{"arch": "crnn", "bidirectional": true, "rnn_layers": 5, "optimizer": "soap", "merge_dims": false, "epochs": 4.6, "final_lr_fraction": 0.01}
Rows from block 2 of a small multi-label audio tagger, named by matrix and row number. Each number is 128 + 32 x the weight over its row's rms, rounded and kept within 0 to 255. All counts start at 0. Numbers have three digits each. After the name is the row's rms in percent of the matrix's.
After each channel's rows are labels from the 100 clips, of 14976, where the channel reaches its highest value: "top examples" is what is common among them; "loudest band" is the band of the loudest frequency at the time of the peak. Only what is clearly more common there than usual is listed. The data: strings of digits, spoken by a formant synthesiser in many voices. In brackets: how many of the 100.
# conv: width-3 conv, stride 2 (model.blocks.2.conv.weight, 144x112x3, each kernel summed), inputs 0-111

conv.18 109:102109151138176116080116116126124111134112180174143100147151192131164119109088138204132059098150127110148189086115111112143123138081125129113164224150145122142157128094135186148118177162142164095120136164162181124160152135070094119093152141132078106174104161153151109135080156122103109110129108137147120167076115156119051149097079197151
top examples: reverberation (69); thin (high-pass) (31); clipping (26)
loudest band: 500 to 1000 Hz (54)

conv.8 103:092130164131126099111087057183081083177096203162110108114118090110128083104144101120160137133078141142135155123125127170106136114100096118155185092110139128176082107159105167128138144111173160090167179118128150135115154169137207170150123168048129107159138165105079162123154156122119104123104156141139096177146071133073110111168145057137
top examples: "four" (85); first digit: four (37); last digit: four (32)
loudest band: 500 to 1000 Hz (73)

conv.43 100:212159089096139118116121158106139093117063099080097074136116121149114120170120087106168131186181096129153172129147156071127122132173133154142153101146132073130089150135110113160093091117030115127089078048116186091111185106144113118119105114094189082136101132124144120094097117125153179122143084091080185128135135119130117142112138147153
top examples: "seven" (62); "six" (54); last digit: seven (32); last digit: six (25)
loudest band: 4000 to 8000 Hz (95)

conv.58 101:125177105119106082134153159085100097181140110130109159125116107127130115083127140165103103113107151194102118091155124129099143124171145107115138072103158128102111120113115121091100167119154045122126122129174125169094126097190166109111090074192170097147168145122130087202213143127144141086126149091104088154111129091209125142103143040133
top examples: "four" (79); thin (high-pass) (34); first digit: four (33)
loudest band: 500 to 1000 Hz (70)

conv.121 104:106058150111092169161087094163101086163106076118154145128039134097128109109157166145094111086086138163126115117170095058091141128120161210106098121166089134129059144116132129159196156110118133124078140141112104134100143127104088187171105170094088122122130114144119166167144172080126129104167124115107194105072135127142124137166150095099
top examples: "seven" (63)
loudest band: 500 to 1000 Hz (48); 250 to 500 Hz (43)

conv.45 110:197138128088097113163078169097127120202146183116194142126155124141125156124144085128096102116156145161140180118185147102147140141141165094146095099083117138124100115136165115124152114121117119122138071148133144143121055056170147133091142171136183154146146233139098121167172114092097096101130155061105169150146091101095154097118147155168
top examples: "four" (53); clipping (26)
loudest band: 500 to 1000 Hz (38)

conv.4 096:155100112092109112097088120138123122127200114057103183167097084116122197145072172130139160161177117179130128095091150120100151169103088161131164168117164132103086138090136120105166105160093112104066071097117174101120100118079150136182128129105113173084121100098094185143132052106149129121125135090188104112158110139116091107123109077099
top examples: "three" (93); first digit: three (41)
loudest band: 2000 to 4000 Hz (26)

conv.12 091:136132162155136093181120114148095184142109124074164145116152150122121124146143109134125122090141045159114116188102071108095106144126085178152151164103096142135097160115175131118148171174174151192128103078130156030161123120156138153131041156085125047149169120147085138134110091106160149118147109074102107148156077102118126130111118124169
top examples: "four" (76); first digit: four (34)
loudest band: 500 to 1000 Hz (71)

conv.119 106:117131111108103150149108148168110064153133122130110138143113102111134146177129160141125082147146056101103108099146102093101134142107086103102115153182134091130215070107138121131116139111133074132096173151115115144123140150094113152144130111139097141138094127135130190164160161119037226197082201139108088110176160121121185120158153173086
top examples: thin (high-pass) (59); clipping (42)
loudest band: 250 to 500 Hz (52)

conv.63 098:155076154097122194156052165100123132168147145105093153075121104134122121111153112152090088187141105111094141115164102107119115139117128111122115106103119148175096123115131087100097098041164111160142145195128123162133203155106127144118148171074140020117096144160142081142147201099092112182113139113097149156106086106163134159129125110120
top examples: "zero" (65); clipping (35)
loudest band: 250 to 500 Hz (50)

conv.141 099:123166156116184151110104164132159112055123145084138136155083127076108121104109186175132104148121125076146167150157131087139140132194092150144114089180064114079102130108123135122109163136109042093126116184133108142151149122107107126200064140091157080159116117109138155111063173090121119169121156160124101114165136095211131172121130147107
top examples: "seven" (63); clipping (30); first digit: seven (29)
loudest band: 250 to 500 Hz (45); 500 to 1000 Hz (42)

conv.65 095:061108140159079142135152133164153152061064080080157163076170124137065099131086165110122147163115104105086165140109143130105153093106069111144205140165148107121117152121100105130125186097154099142181138135134069149107164139094173192073172138090166142128114133127150104118107184157091132125104119129116071131111070089127116125179134124090
top examples: "seven" (71); first digit: seven (28); last digit: seven (25)
loudest band: 250 to 500 Hz (49)

conv.135 100:144166090170109140140172135103126150098106106102129124092087152155105091182099099082105053107099106156155092110166098145147192105106112146115100174159073111067114111170140115103115059153175133118097162089114130064112152128143136109097177122063093127150141116115103145066096144090117122210136093121149088086077095140134172130163079137133
top examples: "three" (74); voice: high voice (51); thin (high-pass) (41); last digit: three (31)
loudest band: 2000 to 4000 Hz (27)

conv.90 100:108144140129092090126101143144105167149158142090197148109118095088135085126153153085114167086121155103096164174128090115091159093113191099148139138123115105098164180123126138148232156084194134095132154161156076097113087150144147110051139117132122147133135180154165130131149111115103096151107225125151101112071155129092126083082155107115
top examples: thin (high-pass) (73); "one" (56)
loudest band: 250 to 500 Hz (57)

conv.52 092:172180147146162073108182154124124173157165130087139113128131141140084136105115144091132180123100175139106103118081125152109135171165080097148119166113175147152124112126152102111128094159118082109107090157178177172100132174157121143095123130110183148186105147094123126125118156208136199129103122153194141166095127035127130111139148208159
top examples: thin (high-pass) (30)
loudest band: 500 to 1000 Hz (51)

conv.48 092:150156153144090155121105089132097166154113119110087118168156134182125114098131134144153143018027120108114095162090102132145109132119162138110130133124133107071124121170143103125167108148146165094107108184097145108124178164173122170124076103175032120107093059099103137165105128159069172109162115132156111144124102121121166083091149144117
top examples: "seven" (70); last digit: seven (29); first digit: seven (27); clipping (26)
loudest band: 500 to 1000 Hz (45)

conv.37 095:131054143151152127173148161116151136170124042141067134187134098150111161083094096134089164127134140146078147119167142108168106122119099130102139161142096144181134172099102177141102067180118124149159096151117118122148100156086171138143123141131122107058118166162156130090124114114140064193167136057137113099090137130158141138171082133050
top examples: "three" (61); "four" (57)
loudest band: 500 to 1000 Hz (40)

conv.95 108:166106166121172085090177126136121069130156126131158139106080170127126143219122075192129064106144121158124157132090119082097126105114136136152097104123093110111151177139107158179069118155206168193106114179096141168105197110161097136172129110129093141111157162108125138121136085161103105144135135167164135135157143127122185189162091145128
top examples: "three" (62); thin (high-pass) (34); mains hum (34); last digit: three (28)
loudest band: 4000 to 8000 Hz (36)

conv.93 101:101131116144129107133114137176137067132121158145163070119094164112145139137144146173100124199112073151147157158085166106139108149104094193152142145115115155151100113102155152102090120086155117021133077117106078145129185139112074101122121147164088065139122151148156132161119080183116134091154137137064110110109129124182090118061180090154
top examples: "six" (100); last digit: six (72); first digit: six (32)
loudest band: 4000 to 8000 Hz (61)

conv.89 100:148104095076173171086175183157145146158109113086155090105104095132137166132133156137098077180122148230139104048118117150101189157166099167111142165142108077160130138114149162084158093136111126131093142174108102133109123097109170178125179110113108123130173102165123131156150133166165168166159090146147171138081074177104150143137170127123
top examples: "three" (78); first digit: three (28)
loudest band: 250 to 500 Hz (44)

conv.94 092:122206119148129149165135168088134151085145179149080192159157111157168130192125145130115030133131108118119132178127173084149175147180154142156137114123088109162159135145121170110154144116100159112111186133138134100180156161139167150156210176094154140133169107108087109151124098091119209125144089096161109114131159110150138156156169110156
top examples: "four" (60); last digit: four (29)
loudest band: 500 to 1000 Hz (59)

conv.143 107:120099106088112110084060109128128126138130152149173157141171152170137093064104124120089095110102138176111165074117149146139188168138082127121164159123046134150157096176062104123128109109156146155124119188138147124110193180116138158128154156147122150083144151159126144139157172141213139125057127179177108098132115133079118095177167127163
top examples: "one" (80); voice: low voice (52); first digit: one (28); last digit: one (27)
loudest band: 250 to 500 Hz (41)

conv.15 111:123138146143183129120150093142135083132152191176145109160068151124118156138181168149147137135148154153201135118116145097151192118123124116148162155164078081150115086180160111183174135158102143098155138115122128122139134201155157121096138216167129072112107112197166161111113196139124135152131096149160106101174181153150139142099187102097
top examples: "seven" (75); last digit: seven (33); first digit: seven (30)
loudest band: 250 to 500 Hz (47); 500 to 1000 Hz (36)

conv.69 109:098097156117140133133118130141126173102136145175073162165144164094094113173093147063098103150183118174142137123138157143063084077141118162192103132164092150114165110125138163124066120184073164155150118166105149148121142122105149148062152067171114139112057119121092147109132138084120151155115090081187179132104184084100146136130168156158
top examples: "one" (63); whispered (43); first digit: one (28); last digit: one (26)
loudest band: 500 to 1000 Hz (33)

conv.72 102:096091154171166152125117097132165133123117120126109083097128142162143154112087124170119098097103159147132149130152118120208140086135131147106136176179039119109129097145155184064176143096134132155115147121135092102151148129122078170113117147202138134114112124161160122102080110114117164073028186146114115059136110094092155173120105097066
top examples: "one" (98); first digit: one (60)
loudest band: 250 to 500 Hz (43); 500 to 1000 Hz (41)

conv.5 103:138109164127121110147134143150064120144162168144231149158162116176116120137133147070120138115162131159142124101130188150061171153163123099158147105116104128185152170130064150129170135135234062151136117140141144120111168119117162094092109112194161088100124105132124121136143166092121134135148189120181096108104161132130201118126119147077
top examples: thin (high-pass) (85); "four" (54)
loudest band: 500 to 1000 Hz (66)

conv.104 083:242125211108099132133072138135131103138154100115095149099080107138106122098066135096099134108109037142084150131141150152086127119182048088181123153124114096090112043155125096045102133102125147132092113117176154147078087117128110119084113093126128134115169098118141147157103160126126144139127132115131112110134147088125088129119116164127
top examples: "seven" (63)
loudest band: 4000 to 8000 Hz (46)

conv.30 095:104095164126121086121156139082142157116145163149145144151111193127170135162102103124086158084163118142117100120193125100103105194096120170144100114137110114084111115124120151106151139107126110096161110107063161167096097079219143116118141189119104112079127040133123092140112105150091153171184145183141144138054054111162142105090131122152
top examples: thin (high-pass) (39)
loudest band: 500 to 1000 Hz (55)

conv.88 104:139130094143120085139239141170119126096128152139231122152123138133143073080106136092144145140120170125184138173086157167119163097150130121087167139118093151100104157177179085149149148176166155134115108118146188144124108099122071120106158108082105096163150143155138120111139083162186174168107150166121128081102137145131174176136116153080
top examples: "two" (62); "eight" (54); thin (high-pass) (43); clipping (29)
loudest band: 4000 to 8000 Hz (86)

conv.124 098:107114128126151114122122062129195107106144124126141101190150114169202136119117119136103168150122136176148146133129152097127051097147072127102098145172077130151144145128123133149121187109098106189156126123080125128065123111108167157155147139148191083072134138070127142115133173098123099187185172163131182125153181191079138148165086107114
top examples: "three" (58); clipping (30); first digit: three (28)
loudest band: 250 to 500 Hz (41)

conv.84 109:131119130099167118100098097070116067144092129083182157102122143124100173201097134162089126140193105109125139138139086112117167141128117101162169133169063156183162176091149101074180117144098141143094138113133087102103130075135058124143116116058094135136135128151161147141098052136114062153105107191122150108093100099132114125073102111129
top examples: "one" (63); first digit: one (30)
loudest band: 500 to 1000 Hz (61)

conv.132 097:095089075092164132106170144140158188115070129149080148082106105066152178081170116137154098045146064098170159148161125127143118138104102106137131128119068100145100184099131089090141120146124121135180136117126067125114109118138144119119093068040124143115124145122094097124139141075105192159180171160118131169087160172126133107100131125141
top examples: "zero" (72); voice: child-like voice (55); clipping (36)
loudest band: 250 to 500 Hz (63)

conv.53 105:136083117074097120166150119137172143118165126099153160149026086090181087104104084148130058138152084151108163088152147118154145143084099166125111109171107141148103159153087187117239141165125152143126099129109099126155127105132147165100162149100098153130137146178123120150176112094122147115151170120071094157085076133131091149084106100115
top examples: "four" (95); last digit: four (42); first digit: four (34)
loudest band: 500 to 1000 Hz (90)

conv.97 098:155129139132139180107163095041153160107144166136146154174127150148143171156186119142212094172101092135128114135116175168106095119186169134158136163155090106159137137125188130097137127066140148104097141202146091135196127114143134173130121173183175145128113135148169160162142127152111172120140152128145156163158155134154161191105075126186
top examples: "two" (55); clipping (30); thin (high-pass) (30); first digit: two (26)
loudest band: 4000 to 8000 Hz (43)